From a checkpoint of a small masked image model.
Model: 18.6M parameters, norm batchnorm, activation silu, widths [96, 160, 288, 512].
Data: trained on small charts drawn from random numbers, 50862 training examples.
Rows from block 7, named by matrix and row number. Rows with one number belong to one channel. Each number is 500 + 40 x the weight over the matrix's rms, rounded and kept within 0 to 999. All counts start at 0. Numbers have three digits each.
# convs0: first 3x3 conv (model.blocks.7.convs.0.weight, 288x288x3x3), inputs 72-79, a 3x3 kernel for each
# convs1: second 3x3 conv (model.blocks.7.convs.1.weight, 288x288x3x3, transposed), outputs 72-79, a 3x3 kernel for each
convs0.130:481488537495493504523548533495469509472505503557446482452500503541486488496527528506423424588420522514526508500503461499478536482442496486515513519534555480520505537491484523529477459503484473508429516427569491466525
convs1.130:446519470502468503517487493483577484512516497556453477521538515492512515486528529487540496412518549548475486568480488459486513489555528511501535482528527510471529523529486389527477532566387517564520447530475542507487
convs0.131:502569520510487534481545532512517535525513437445508436489513540465513469491456522441494465583621534581457396503436485532458491517505454500576503492485564615590580589462576533529537403517382480476461514488428460453505
convs1.131:494514486466471455464546517508498523548497451473492512533522435444488443503571540437499391501503490535427528480460435580503529491455508454378448503510528550528608570483549535416530435534410518468514524515489574576532
convs0.132:482467478442463479570523476512471522502464449467567496458569520487525527490514486506466525456484437579541572532473506480494499477492513604463509473495524426533540437499495523470473534498505511452498479511463489526505
convs1.132:521509497537482572541468529490463465555517476506576470470480452546542503481466472507542454430512505500499424535499508484511484496483535461505489425472501536479473489458459516450533542500522498546465597564491461515468
convs0.133:483511483505464472491494471511513524460471423496528522510514490488497483518494541454485556516449399444512473456438459496498430488526523437449499433477490526501533534498508531494552435458455518512566460488551518463442
convs1.133:508481495496508481489481493521502581462457536532534561514493502530522471526499569476490511498544483509490474473502507466477458477456452538448575550533515410493542486532552601542499486555462491488471481535476530529508
convs0.134:489509548505483500566542420579541505485539536494520475518520501521479491568555521548554474540561527451496535516524543545494533591455486497464526477500472455595500481464492565482524584526480440516452498567496489514475
convs1.134:545501485484533549491512435480523507488495496500464459500514491469498479549502463468512563410476471588487432504546540484516415486498469569477461462496458498499424483632473502519514556545543491535489533517458487500564
convs0.135:496526475479482458474507479526537473485499450502468439513514524529513522512499498464507515461490474547529557585501529499437481472460482491478446530555444531562479501505474430504517468572547503498461503516479511501484
convs1.135:519514491494520461507526512519495496492538477510508518488478506503470461498437484406451477546520530499497534492537513478532514521466494528384433543505455551532483445428557474516569542540516517532474447473500507457442
convs0.136:475504413536531509505549528499498521501461518480501542534435508567480511522548496516453535479502514468518466560484490538543508508505438522495513490490558465467486495468494501483516550542491484496494494497458513445498
convs1.136:467581485478484489526514481495486465504520507494540531525540482505527454487505498571509509526453549511502575571510531471461531523522489556485624499497616516484516554472553502501576552493492500481502516446502480501515
convs0.137:530519448523502505449471475473523511502508523511440482542488490478509496573474494613450483527452507493521577437497485475519452537475571495479531483465481598532514536506474566575509420412577445473532518475483591514506
convs1.137:455565518532501454524520518465548485446512494528482505540496556542491484476538503425457517494589432587476370464526483444488502534450532551505447510496468582509478401551559528409538562488553504479514515560509470494496
convs0.138:515517563411503542446541580497481471606571431473497538486536473533418531552479522502548525551493485498466509540511482487535574455493424562469506448453518523508477469530453549488495447525447485471448530552505460489533
convs1.138:440431485531563542515537485482505531494513445457472552590518557456472453523489520483506484550514462548421524464538509522499444467546460464519466462512516519420477431647559558447509510541423477496510479450491524490555
convs0.139:500438494492494526514461516496520460504504548468503493501561542483508439510507461498496475472484501513506477522579514476453541500430525452515554528501532437490501432538480509537456555500506501548448464576506563522486
convs1.139:513493498566414486536448508533472498500472439516468491521514457534497525472527504482560497457500477549469508511494543532506525536480544501470542454511494466485543483506513603456556510506573511493497483457503550510493
convs0.140:565547518493451454488436487518464509460489473454484434502505509522473474531471496513562496495461543539501581497536494503510466475530515488464480516543552578608637430554499499452475525426488506540496488485505448455477
convs1.140:467515497533521528533502509531519462478486506475506494528501459498497517498495507472483498481516472555451563526548572546500469473487555481467510464478524577526557507477407506538499456505514530517503526511576446459447
convs0.141:493530473484499453507469488522479509477496530545475508475464477528533543513510522503521466514524500430498479517502459465513510495542474488497501469482464475461476459535469488523500556471514470494463486478484461493517
convs1.141:546514469502465497493513490503475508517475522504516500525420513466447512550523540511532544477483457500463517518477499454448499543480508498518482476531522467510541472517478455489510517496443497523508485503475523540511
convs0.142:547538483509473498477474509493524514519506525473530455500508455528524510524495447517481514573494530568482510515471493509452507465518465427515509496521485467519493461498488462491485459476486513498500498523485486543565
convs1.142:459568517497512513577493478569532532511479471525471489545520522438486487477491512514483424533478424515533477511522555448456534487518511544456462557467494470502490586517479490565495521507537463468498512403515496526465
convs0.143:524537515519510461541521514506478453472498471457544516525521530474467522552519536474506482491460532488502485512513488465514590490487478471486501539559550572557530512477510465528557505512472531514480438503469483497490
convs1.143:470520498453448455539532514491496482439479461485499470486484479465453445501574541418505548483479504544485532560536509517556593513446489527505476467506492487518512489517478488515470495456480557543549570536495528514563
convs0.144:541524530535512507501474486558468494464499488465498491495493503514449475478522493495535479521528505483536493517488498507526480537496544533520473487463476546502561465528548492486535452492543505493465498489479495554475
convs1.144:450493493532528515461516516433461497534528499486523498520521494484531452514501520476477506485532530490483474429569524528482460516480475484486536530503532544535472458560543449505538469479541506471526526513506539457471
convs0.145:485484430549478564447476539492552540486495520555529468527483477486534476526444450557464464410434454469549467451486488524548469544502556448538591478510573408501467561514423533508504560488591516525562459439516483541481
convs1.145:435547528511514491502510465489423451533453478453451477530452534492464505460468516489451551503554568471499438418459430552483503514567511533510639417457538370490497437552496538450496561476450520459582476501508455458486
convs0.146:474496477514529504456545525508505474544486472516498500559455529527433564509437487551584425506534487521523457506532474490460455497525470532537453548508481534486581467485495545484464451559353556536511488505552601501446
convs1.146:477492536533498489507482512522507496479500441513517483513523477546465535504455540463499518557445466544455491502541470544528500481473471530480527503502517512543459612462505467436430539475487538482487457526534496510566
convs0.147:506512510529521540454468533492559451493482499529466496502448513511521520560469508488493463504499425570540565475515436539533514478488494492519503451489490441478444573454487489571474571479436523475469516531500568534498
convs1.147:507520535520507476503515505471502523468456475476469488459513519466451522509544484478486471576496494489565511475509475446535502547544480563444513514520511543431486572521497496465540450510498491515561512482555501525483
convs0.148:503512476532488600501513530504507544530557575499572513435481547472507483455494497522518492519440494547510464521455499508519473529454406505454484383521471495490447473508524520508532540462490508486489569508439484506465
convs1.148:467445523434470466547528508464515496482472498477468475473435486550479498515477474490475430545509440474493524511441512468405491468524523548523528527494547563553531514516475475519523493509496520426521527449519493465482
convs0.149:474520550534495556485521536471503516498520493521512496482431523488507522493495527468517461505470496465494509486472535454477432500486432493503473458511523443528465478499520485554486475476563488483563455484487459448549
convs1.149:505501496447516475480489508591571529489531502556450488538546507509466461507471540481460531506477514550513467499494458454489479450537464487498543487542568557561482469496515467528504525479455502470588464467509505514567
convs0.150:508551561421492482524488479490442490569490464464535486499488461480478528478539464495463472416471488527515475478492481534475521459446495476514506567522462428504493520533547532500400491486500537488509475477509531517471
convs1.150:528529529508492517487503463534509511499518498513504469498531430462458476504491518469486473477442560523475472552539569535524491490487480446450551511497521490526542450480527582454448497534514561496461474505497484472507
convs0.151:421488526508480403506488476426513543491505443561456453485505471565404530473481482522486493465481470496539465500467496525470473464517561428524524591583484489497435493456510438446497516593481453474445472559430516529531
convs1.151:419503516492528509523499526505497507478479502474435448570541536405519580508492522497520559446411631519527529503476551536525454519557517529465566475463430512522526447578514484496428542515412452569538498503505518490550
convs0.152:498528505516484499531552514495441500547537524507488514537524500483485503512524466547501542535472516485583501487548549469498514497522518578441542485520481487486515477511480444561485408507526445469449557516465538549510
convs1.152:516489477512495443512489530514458489511441465505560515494489483470498534458468536575469482508528522428491544512514483515467491502481504587431530560527438572530513463476596494494469523507478547474528519452459508527461
convs0.153:503491460532516428541506516532462434477512470493486524505497523509538539512539533477467498487470515451481434480489524535494475551509469471509477504525458514502445489476455446458481489481485482461553488546523470515471
convs1.153:489495494553557479521486476523512540516511475514498491480484521457497489485511469570519490486476508453545494527485494471532520463534515539525527554491485465495456432540474534463529480537509457487529498453508501472460
convs0.154:542451513505534508460607516508522572524447505493505511476481487530487458440575423573379528422479471483521526397507392517607540508403560499607612549420539414474479492524445464529473580457535432511449598408568492423581
convs1.154:503453526451450503548497463497453477505512488474502525523493473483530440483411558511497519514408574500604481494520555568471542516542453494502605420521464454473483469501454563546494426353490457517476497532522551500487
convs0.155:495532516480507512462525562517506463512489489493505454591490483488533494454493454484442494522481563451407488448437573523460526491470490536474500517473499549442569482472445445450489427393437470527508569507431592521487
convs1.155:518458551562527474502483500515436475478462535455436498465532533486486526516497496570489571520501497620535501499488499482489428487489542498589490508496556590513566480492500532491550522512463448480479478569479495515478
convs0.156:576496465440476495556555492484416441559513511519459494491551553530500504488511474534462547462484511508596481562493504452512381499528543485445604517518514515497473484552475483505575541467527431478529507454500506513540
convs1.156:487471499473539489467490552475493549474446566457486473512444509467448524482526515506441428541472510456496444475526529493480493506446489473492489521517540480556498504486485489496514504427499485503574475461533519496462
convs0.157:472502536511551458604505455562501495532496417496506501522446500564481511509497563586398536375446480576478461450548487457556385541413453520392627484495553537496567425551523582462418565508421430503507523493469498481489
convs1.157:535448554553479517478457472460536571477508494513562496419529490521539485484487536556448580480548552451474459485556454466487614530432505438481546476540498561427511314731512423635411338595448469518526530475556478502565
convs0.158:515511518479493516433491500470421512544472478492490504527543466538515506445442499513570477513496514472459469501476476440501449475527528440553539476534528568481490427526426487473551450454536460497463436512478479467441
convs1.158:498481526533488485503466481527521572547511459457534498510485530444446437515508487529556481491470509500509433476466527533517517481512528510491519440493457526467528423496545539492415532476506521504582471525474531480509
convs0.159:513526509488479459513535472491454526501496526541510493488519454491553486513494531491498483476483512447421490517495518496455496444474459453501491503441482506502465525452482440516502485452531486534513440527528531502566
convs1.159:511505525505455458464475470513498551502471540494493490517508469455431478530489508481538598473441592448451523542482454460538547486495517537468521537492453500478472432505435479448413504481454534489546486452465474475528
convs0.160:467490471527582527485525474464434570497518485522527473567486493510531492514544419539480478532523498450421407497410490561574553571540485489476591438533469427472479514427452515490524603414664531551524559537504511502492
convs1.160:503509535542515492546518479441470492463488455506529474524530506502533549451478481575561563465453484493536496477535462477418464479548510571495549410456517483485536443533411395502495545599415496510522548489495467543476
convs0.161:512495486464493493488510476513452530497488544487511504500510518499514463519471445430559557517477539510446597529533475535560524517520403522504467423463499555515554514528487433516454544431455496544529477512534429515503
convs1.161:502473465510493508511460537537474459555424468502561475554490491519471464539515463483520479499498569458402646526550528513479471534513455427483472483491551501505484571507450460525502526520432523490524482552502509544512
convs0.162:471471507474501515456470503489464454467559478512466530523486513546536544473517506436490450382387467490499571539443494509521592508519426583446545433495445444566450469523529438518482530500476553531491579556487434443537
convs1.162:493557516525499541461485500475438475479472500496484460497518567567498516469507522374469503613567669479498505586498510463504466474540450515445536602558446474563453518462497531602494529497472491515547551551457509486501
convs0.163:530471474484478479495472531457511544538489515530515482513539498523515509478506438446513511447488477481517507491502474485471452523460483541518449486504484540536478539477486540514471577464510491436504491452489559531491
convs1.163:478513475511517470496488521484480496537554481476489552519514521485499516520517504497484528567536522507539478472484515526514523507484526538514478476499468511520448487526445543499514509501457506463470463488553506537505
convs0.164:476500469516562519473469543489478501478526491552485484525469510517530513468508487516554520537495545485555467470498484508590697512541407432480490559513504544542446455507509568529477482500590581507524527485512502504525
convs1.164:473511497510489484496467466487517532465503483469500496487512540479542498518462472491469540535493520421438515511464587406480496526532527571495491531523517555494520388533565497532400553419457511570550557497467488519477
convs0.165:460482453516509483535476492501465486490553420463526472459513573425545532512479563508501488480531552487498433517459530487503533477475548430525543393505512458539547478524515568520517536517472468524485504511426472475492
convs1.165:517488465483502491527541512506490501578473495486532519436520556497480549464515530549561474491441473541475462479518484482478519494548493464438473486535534461497490576447510598430510495481552514522504553487469502480458
convs0.166:516479531445488530482509526505519493478501479512551503474526487502504480494519469449497458540570447429495491506517463436513476482512464588516428495516517515553488571510461544464466526448526543476536537502490518530520
convs1.166:526452501508505490472507481487499483481492557556525493484530515423519521527501500460483548495454472494603550513509501475434532538484533503438548448490537518517470483557524542544532507482487472519509505503466505550513
convs0.167:522512445475553564446475531516488543457533473458480539445535527524509499539484473486555483559486488488508548464510529491479475454497594473527513438471538490476517560573508531452507370485509452504467540491501516520517
convs1.167:516569529478504455492485467507472552463523542509496443466504465544514480488534474484509493470523403503446512493497541472520421517489509482456434559476450467530491540494532460535476514470478523532493542490457515490515
convs0.168:517538470520512519491492565513564479496456503512502489454480526479516494499529511492484556511482444461541528466468503510448519463495501497458552513501505530496510464490511533505531508440523488508511524482493525492530
convs1.168:497467489541480471470518492503475528475503489464501503475471461470505574547456516426512465489539477433481573484476531497467523521455507503512426475509541453510441514519475442538447440458526487523501562471588565491511
convs0.169:540530450438520488564489476489479479484519555520490531481475501514460498515521524537505501435471605512518490562521451372508635561456463608455433428515516520476537428456502497434460470500509528454498528485483485465582
convs1.169:479487536545522522493441459455537522452558539499510531446537534498494532514517505502552446429454559525467446474476458468552592473564554433537459515518515600476426490476542509593451438558522421573505464467498490456518
convs0.170:465500490518425500469480452508459473472469470512486474501501531494443496559491498493528468457490497517469482508508485539550518505546466491483484438504472460537521528505486461520544397471460485486443555492515478530530
convs1.170:557504529460563498514515494459520491509514473490531501486467475484470509511493481496520440452495529511486548523494505490516541465550485477425474478518483516456414538489542457540539537533476495421480520535511497484541
convs0.171:555478506554471477448543505533476525514469588524535433475453560482450503573512491488467485430533512526518482553506566445485434479488438584469425461474548462531468486464529556446427496536496501448513506496478475509504
convs1.171:476530511525483430506513453468448563499544563483502427547456446435513523493475520514559493404541557498510528432488509502517450516505544543520538435521453479456449474502446491534440491421559548520461514544521494581519
convs0.172:519525484481529522547502479550493495476489511522494503535498524483520489536443522523501478466537452500453490475525456508446463497491553485519533460444548475475516440492532507503466493508471521493458490555505548519518
convs1.172:463505490475512543480539520535554546537482475502502465451507487521454515454507504457572427599520466509548483515517498513523512538524505478526518500579568514481475503451480495520455447495510511546497551454532516530574
convs0.173:461508500451514518443466511550496557460464513534461543507524463475522489482520493533502527509534513536547512519473559505491554488517526504553498461487509525519473497555450520524487504558464503486557495543535535502453
convs1.173:522484540494475515482498486454474487480475500481508503506486484519510514463500511527522484560488570470515500516526510450506475529495488509478465494472489532441538525470506463446468563469508509532440484531489494501526
convs0.174:503505427469497450525457464524531452496564532493461496496450509485489576482432531489512512514511518507470542490455461511548491539535517544483454526392584590508486522544556486481560497502482495474490540518506480537515
convs1.174:506518470505530480518472509488518531540544529544487521469500509515492466473550512479520449473527487465461486475481502482462459552545532509577467475543501486539522473512497468526557531510490531541478528478418446463466
convs0.175:485537490514528489426517510459482470503448520488533511493497580514463475537482519432631496610433511496533574508556489475519448460532525456483590539548474478472535529531403473570430500618520493530538490517440462533508
convs1.175:451502460474504528526514487408431502503520418518531476494493514455464498470507479454506479437528542484408582502482492545483486544526475467555520558437444423438507492351505499435480566485466507518530545517495492513516
convs0.176:543472566490514449471527522473508507562486513486496475479526488541478513535499566509474556472558432469454440399529529446478538521504442569494545531493538484413477510498511464434491548525524410501497568504591524497470
convs1.176:474466505493511500504514494440451521530528507481502591465529499531448500477467474552499572500487537504586509526489484463508558486520500574578485465466514429445448489464479480558498500523528493544531507500485561523530
convs0.177:529456476502550459544498512458534454498523504516531560499490567554531514521535532438551422509550433507551484485491480548482515522529472466477525439535469467483463460472539489455455464488371483583422471549513473521503
convs1.177:514538451488496522493513463480488482507483439515490455482478492485515457470502467510409429496440585516479554528493407518501451508448518493463583463458653463531493479491526502550534509517590512548526477528472539481520
convs0.178:496466515473463513483516461477509523456509454536467435501522523514502462456476507521517460558548444488536510528531534499516457533502519459496589507551559480521477504529520554555492539495521494520493465432510519469477
convs1.178:508480468456495499518495522530470543494498494516477518478495530464559506481529541525594605580516457578473504463464540477516507467513564470469510411453567423496552454563477502489483506476528500567482492526513523512510
convs0.179:547512532475530479456545505516436488537496506464471470458463498501505516512484520538517474493460475505493530483547545480478493461597523472554509539513454524496457499484471508507519523496507474467471442482507458450468
convs1.179:513459520552532517518514426519479479558490439492492498541483470533474472507474496484516540595532508498447473599514530495490442446521434540521485522512430502486470535517531510474461493543467537448433494466456467481510
convs0.180:477483528530484488547491465440486441541501450486538516515500527531510460495507492508578516416556523424510626445516515431576526513544514510476491543446520506499540436498443443572489459477539526507532493497536503446481
convs1.180:509509512496486523504470533540496490512519518459482497486469544527508468514533448450440523466500481559461508399475508532486502473534484456501490524469509495498507481509520458477472490525527550473464434519506518531465
convs0.181:399393531504579501532589527595569517431512560411458482478425435474466523433521531511489491439437459542488443482540490441429507518429482503514518469511511452476512433483507503452536542534482537418446509485536438507570
convs1.181:475547462561415533535493474607567530504485471543523523505488499517513543492448470561524449478469506497613453533507486489435524414502513487559552528492483470529504515541556497536569470449543518473477523496460490536517
convs0.182:477504479466511484477549488535577502483513533480504519474517537527517480542483522564520492458486475525489480503499529471506503468451459457517499481455537537515478428455513580504431578511480538536497511536495508465462
convs1.182:532539500437494483510533496493469495500479526484475517514475487503487494463518532446478499537475515489505468493495544439518520483532529512472452476557451475462534452485489545462481517509524474515492512502458447503510
convs0.183:529541553538573522429525493511516518478496488459488470532476535501470496508499519464439507387532483533517500473517597432563511441442357510427461478523583532494455502502460572525551536461477500457539465518469451492516
convs1.183:429521553470462473483526544484481533550532473494475480509530476504517547537522477423489415482465657578532598495472499520490442466502488414496448534500514483520556358544404491528511587576481439480502523470473511540536
convs0.184:512504486553507461470530502515522469531527525507486524487480525546482518552507544467473513501484461490508561424491467518491477530534502453494525552533514526530530504536419552521419546515465511499535493472506496464487
convs1.184:503496487504513516580491464477485472489492461564491495542490491508547496464492531423472447498492525493521548475487546511507520432486522466533493488444452463550531539499453525498429537469505538472483504532500481525539
convs0.185:499508453478445542479528491486552443464428526476530497542558470511522542468462512495523546507466560474423442475484528553452509489558507462438495501532477464591514516538392451484489531448512480608520537493458503490468
convs1.185:490548470480437523481502508520510532433567538530415464588491496482541508531431523582544513448516477460515494539507513486473502526458477488440532553482517485505490503466473512574525550451506563498500490506503429519513
convs0.186:481521538503549494453499496524462446485513507541519514535456504451538534540511495477527414518480480507482523471504570581476439493506492555560482559518495436513499500549450478545517510528490591540517541472501548494483
convs1.186:490551554456521514546485517516522448481484490459513475511509493492492477480515480539532475565515530498476532519531493508514492427478544575480546568475494554449446519476580557442537507569441441453501515508508512489440
convs0.187:515474541526464524509430479496488507520532492474521486463563463476519456497503506561505537541503512560556530549578479503540476544521447444449483456429484501499456451461534400498596310541542475529480470585496517546460
convs1.187:503483448486523526511540548500465468484481513518485540494515500511481533542479507389505539410465564503498542515522559524541471487512520505505498530554494532467505427438605371479574475487550535532481528469534511547491
convs0.188:457473537471463490514496502504482506518480536453557568500516461523529512498496470479502436526544518437469491484517476514522504532478512479502499526496438497477456526518503444570477493478526628489526551498468504455468
convs1.188:525537489510487545480502526477441462506532467483474507542478509519475496472483476598535522512472471466507549517488475514512437465505445497472496473462414446509474502571504484482505538449515538536487559461469493463429
convs0.189:470489531429462514471463487503534542530504498490518487476502490534521521517508483507519510556539530528484484526583504519512509456522494567513560571492381472536477436549514427499482556427471482441492549368483545512479
convs1.189:524505530456482491489540490506421549538520478471535469479538543520500552491466468556522506470515441532541497541505509450481514503538485582508511638504473498476492446534497454464523480406525564574526573533520548526491
convs0.190:475470483505510524511496475512542509464568517502474519514491467523498495525541531423446501483469468535480504539426492507539543493482515528555515501481505465500492546490466493531456535497561562532499540509518509498438
convs1.190:514483503513484513441496527535493483493497523446468486472492506506524416527468500468456471585531504503504556451516540504500492537514479563537529446501541506437505546450486552416538532502457528503455448513489442473457
convs0.191:491508420517510511520472567595512457548514485507469511484517547492463458486483464449595515548521622412457463513469479501494468531557563518499498548550578433521496487451589548454514511505526493513534535472522457496512
convs1.191:506493453468439451485514542509508467520486477463482534516467526526513497466478493554472514387443379550440507488439509540494485555503465439459570446481479454520402513474455497455452491524412584511512539472522506516497
convs0.192:458541491439568425437560441505516518517545480479506441545406544563367560636366469485468543464495545471508477470469495470534483443516464474470565466521526486512525502469543479371508461408494540523512527512491480508518
convs1.192:510460455441519452478448490574482551494504507527528484526468551511415598471500522492486508506415430460427491496441486486493485475485557499452519487489525492506570523464494479405444481464509507474550543541500444533533
convs0.193:472490553452521559501517501522522502484548516510458500476509499497503505513519470515509461566513529453537467523506484483472500528490443614490454529499526558539521450511513513520477507520471512484493468497426471501541
convs1.193:499498527503476539518497495468481522540448507523489500456518485512468478490509538497434535480486418580464492537480534476500501524520471459527448463521507572470449468495499466509471490478554500558530476485440484486504
convs0.194:491559489475461505499514515433529524453482382472418508507504532493477514526481436482524483533489562503530498510525508494539508530524472504517486442460494442495512554471489471471510512531544531561481498491489499525445
convs1.194:492479477468509526541516471552551493493477482479557529528473555480514496505483480553454475461494443525460506534502455502452478537483495476494441514559475502494515500489502479506505459542436560468511484554543515492526
convs0.195:466449463456485461462509476463483494497496510512504502494552540510494512479493471481489514493426500491463492440472568474497475442460455446560541501539488499474493507566510507469481543563469490463507479499516485499478
convs1.195:533521463555558515475499550530527449532527502509498495522524506460514568526511502459485484438575544472454494501487456481495506546491544500497532476457468533449537541536441567525551522453574552503511500486463477484542
convs0.196:473501509486517475472508523478492469498474460526511528511508482509505487493490536511538501473482509510508464477457522467525469526549478463479497526524475498485507543468535448522470469578467487493458469442452498504472
convs1.196:503475489503475504472492477495501484475515481516473523522506496461494463537501487530467509521538542514533589519507493472483550506503446497532473534425444528509522521471561544448516515521540502503518532487491545499467
convs0.197:548524562490535527479492496525547562499494477473549512506512549532483519528499507518495478484472528486480428500514506578499535512567497542524506470489471587528503548511519568488569399499513492538475529516510473501448
convs1.197:477492523459486524547479477471498515525474519532462519513525500548508513498484488554547543521498476549521546482517501474501540515553502526510528509501547541513485515540577496512471517492529442457526511464494475545449
convs0.198:453518500456509540527503510444504487500466477528453470555525512550549484501518484495495530564484495540524523493498532428470522516514482656532498567512522545510490472408464513517469502517528484446464498582518524493497
convs1.198:460454506435475523530505456509559505467502575492457531486523469495508482505510475486513482523546485479491416513487562437518497494483495544486456510453447453543389450467494477454504490561514523502446492458461520509500
convs0.199:517511500483461516486508571474567421505474452517553412451492479506459494443453566512438526512524491480507471520514452528504536457465517470496553520494563462527488498550459473446482498490515498467444523536435497450432
convs1.199:494490458508543490447520554479488468485524492504491484520510472464566500521572485512454559549506436461434446435510531509480473521479483503497556517492446438528515467538547575495536509447517505488510473522487487490494
convs0.200:515505538483522511521480472542528458507494493458517463527506509521498461459490511493478460517487502479552593465514533459481522496559535519488521466535435431443463495515501573514566494473448424465460446468477474473453
convs1.200:482493532471521520486478441551516508531493501494492435519526467505459489530469478481398537438458431498472504509496527491513534534529505555528605567457473508504477450566548514494474479495592517504472509532527528522559
convs0.201:556573555414490493511529501522458475481463410503571576466443506456500494508533548468496521457516440510495451501485477464508482452474498539501555464481493524531518481516548481450490496460515503503459414466505495487581
convs1.201:471493474507485524509509511498516450555458460438461506552503533488510490469530491397509439521461450449468563535499503481474499495516498542487510423516422512502501457560459504467533502498536464490561500519541492442478
convs0.202:495598501477476487491517543528514463458569456472483512424496592507523425518464498480487506521441414572525506537531507502449486482479522476557430514482546583473506516542518463496535523408379565490549516498556468496398
convs1.202:465487497556497519515463483482460524529487555496456435578525524469522507474466488591512429553472528479549518480512473505495526498473530530507561418522479531453535636465516490456597472440505476484540494491470426515479
convs0.203:515469455498501511488480526504464509510532531463484456513488515502495504512451480509533501472498523486487476495471451512515543471499541477540519539518441535514508519449519541481506450427495521524524520475513517490524
convs1.203:459460497541567541519510475480514545485441474445499479473525493501483502550560519467542480543485483471470533493534530560528506506524502493481423456477458515455458447509518491506489504494479460529556508500448433479425
convs0.204:545461509475467511512516455487486497493527522474526515518477524527435541489478532489513464475510515499522422541544503507505502489491523531470462542406526481512524460484552426502509524449465465595516520550411518471439
convs1.204:519441521499503509518523461485440474458499509480481504508492482468526482481506496538487584509460579508506572471501507518485474502447468444484545450512473477457461505560463434520550419542446528485464543445516462464471
convs0.205:509467522477469517535497491478457536505571538501531478523556516510458479520498460459524496451421498542596497491469537462498531499502489495507506593546461464407554448536496461556461553491523518467506502454496440501526
convs1.205:457496500463490487494497516492444503515498489463535520514499501484577470472447467562403466490522549469443508508473495530528462523478450463484548488466454547443515475457502517495519445510505532466519486409483521502499
convs0.206:451515497484501516451481509534576556506520463513521519501467491543532496517538511492471547500486492556562516480433470465494551527483433497532474507464528533508593517458565556537479513493443447527483502555475510472472
convs1.206:517509512459557495523554497538453571516567479495485495480477535472500499530511540537550450478498545565457375549506501516516509467504495500543521481498469551508531555533459430454465534465489487500446491515557459474487
convs0.207:522474452491490465481496470496462500528498422460492491480503513496495494531484469515503505504499512451512515497521468461557479519518533444461520526482514503522558508494495482483481528438427465488499463507442492531482
convs1.207:483488481492491499446508463459507456499453481420457526496542477517521518481521478540504511462524514490512477502482470451478506479499476442502462466502508453505495543536494478536508531479528505503516508489559482516559
convs0.208:437489517441467485461507506492486484483485454459512496519508454540506545507501563486524493488512505447528514530545496437500497487529460564509526528475542517512500486456517490512438443530450484469509423453524557490508
convs1.208:534507412555545558469538466453477580450460468465451415530472487469505478535446496478512507464547552531403567529526490538521512545510583487570480525496609534512467589547461531512432494448486471510530450525492472536508
convs0.209:517526503485569494508561480496532535488491479527497501493549535484472482459453559417530481519514610469405482490524544524573432451475495539475482470494428497545495574501596600507480603558425452549430476485474441525472
convs1.209:491550490502538466511464554539492519498476492567522526581385456515462502484505502491494491466545464567546557551495451483534482440485505463477506502489572461527507502504449512463544604538449463487596486470558522480530
convs0.210:447434477528541535493491481521550537440503479530488452472474469534510516547492480464408487538577539516513469456514485616510586441486428457492512519549564519510497569515536607564553392457488501504531505513525489506476
convs1.210:496505503484516558482472443511513540533524501469482451518455516554550475492506528499427422469547507452557466520498451475542482529511512482502414508453489424531523439540531513477530531448535502506523476472496452472477
convs0.211:482495418487501455482499489507530479513506517510433515501458557500525521525435481523500524458475458552476524496542515501531450528480531493504533487542497527492461495474482465503507445494496528505559489497458525483452
convs1.211:528472547549521511547529500523544476467547520542474512531522508499485494487510521506514482489538513491523478520507533501546482533538554520496413491481479481547505501480555539466542519504533565514494540486508510454484
convs0.212:523454523504482483500490505508466501502552487467514580497511507484476502517516525476458466510539490550473566502483480502481431497487506536520421530551485536441477528500531503495446474505508514488497478486475541536430
convs1.212:501505506510551480489543506452502493536465483537539480521487465458494499542492434499566432482474489580467489514515547503502543540522507566569429543460475549470450498516539543528515492523497482457444506505487504473442
convs0.213:539561500492486502589490440552528547485475519461533444470509496495495497483569508392467499495474454485548468493545511431453490498524517555542559509501557478518491510516459517458441504528478523523521507457499450503503
convs1.213:568517504467472473497495583477469461441441446501496546439464486543495532486550504536420591452493505495560473535546545454540499460454501463484482522487483472544486449493512471525426580499546505517532536491522478484485
convs0.214:513507520548518557569450517449531547454495624513491471492540455520472482460518492449446502449544453433538524500461563501528556403577617493522501483487543510491501480517483482517523511480460487512496546538520449575504
convs1.214:508498537523499477499505548450538465397474569492475524458551491538503479494452480464475473529455566503582470484539505503521521481523476404516520411563479423543542550410568433496511519463485482486570492453510528455531
convs0.215:478497526532495445525463500464499525517501573554536493517549450485513538538524504380515501460449536441527498529502479510469584446544533496503485521491440477491545493499525507461474460559449485475525519489402532525553
convs1.215:532522479523503481509523534515535504522553475465519511478523552481431492489508444490516499532510487506604509474503525420575499514518503496481519511556450498532464500501520439483507483487477505477468469537472498492505
convs0.216:471536485488519510497511460533523465487496478545507465497517532542503537509520536491506525563514474514461517487524590483446507522542530483461502389534447506541479499522425488442511446459416487486487506496491521462464
convs1.216:480550474480489441454564495523482466524479512515521500484503497420468515500485478468516503511538481458539516476484471510414516497530525441464498452404520440488549491482489480531431573498504522485464496475529555520544
convs0.217:438574486444467482444507450525473482497539451498526522436496492486445520489486575451484504447462474404372533484508483482569463466460513457460486516480545508390540565533530498561464572496512475511542516506519408513542
convs1.217:476572551508540496557460538509481435533549512499530481498469510490523515523489426417430472483471521444541472453518524582494542517579503470480529490437482430488495506478306502474490455554364484564496535466509481509503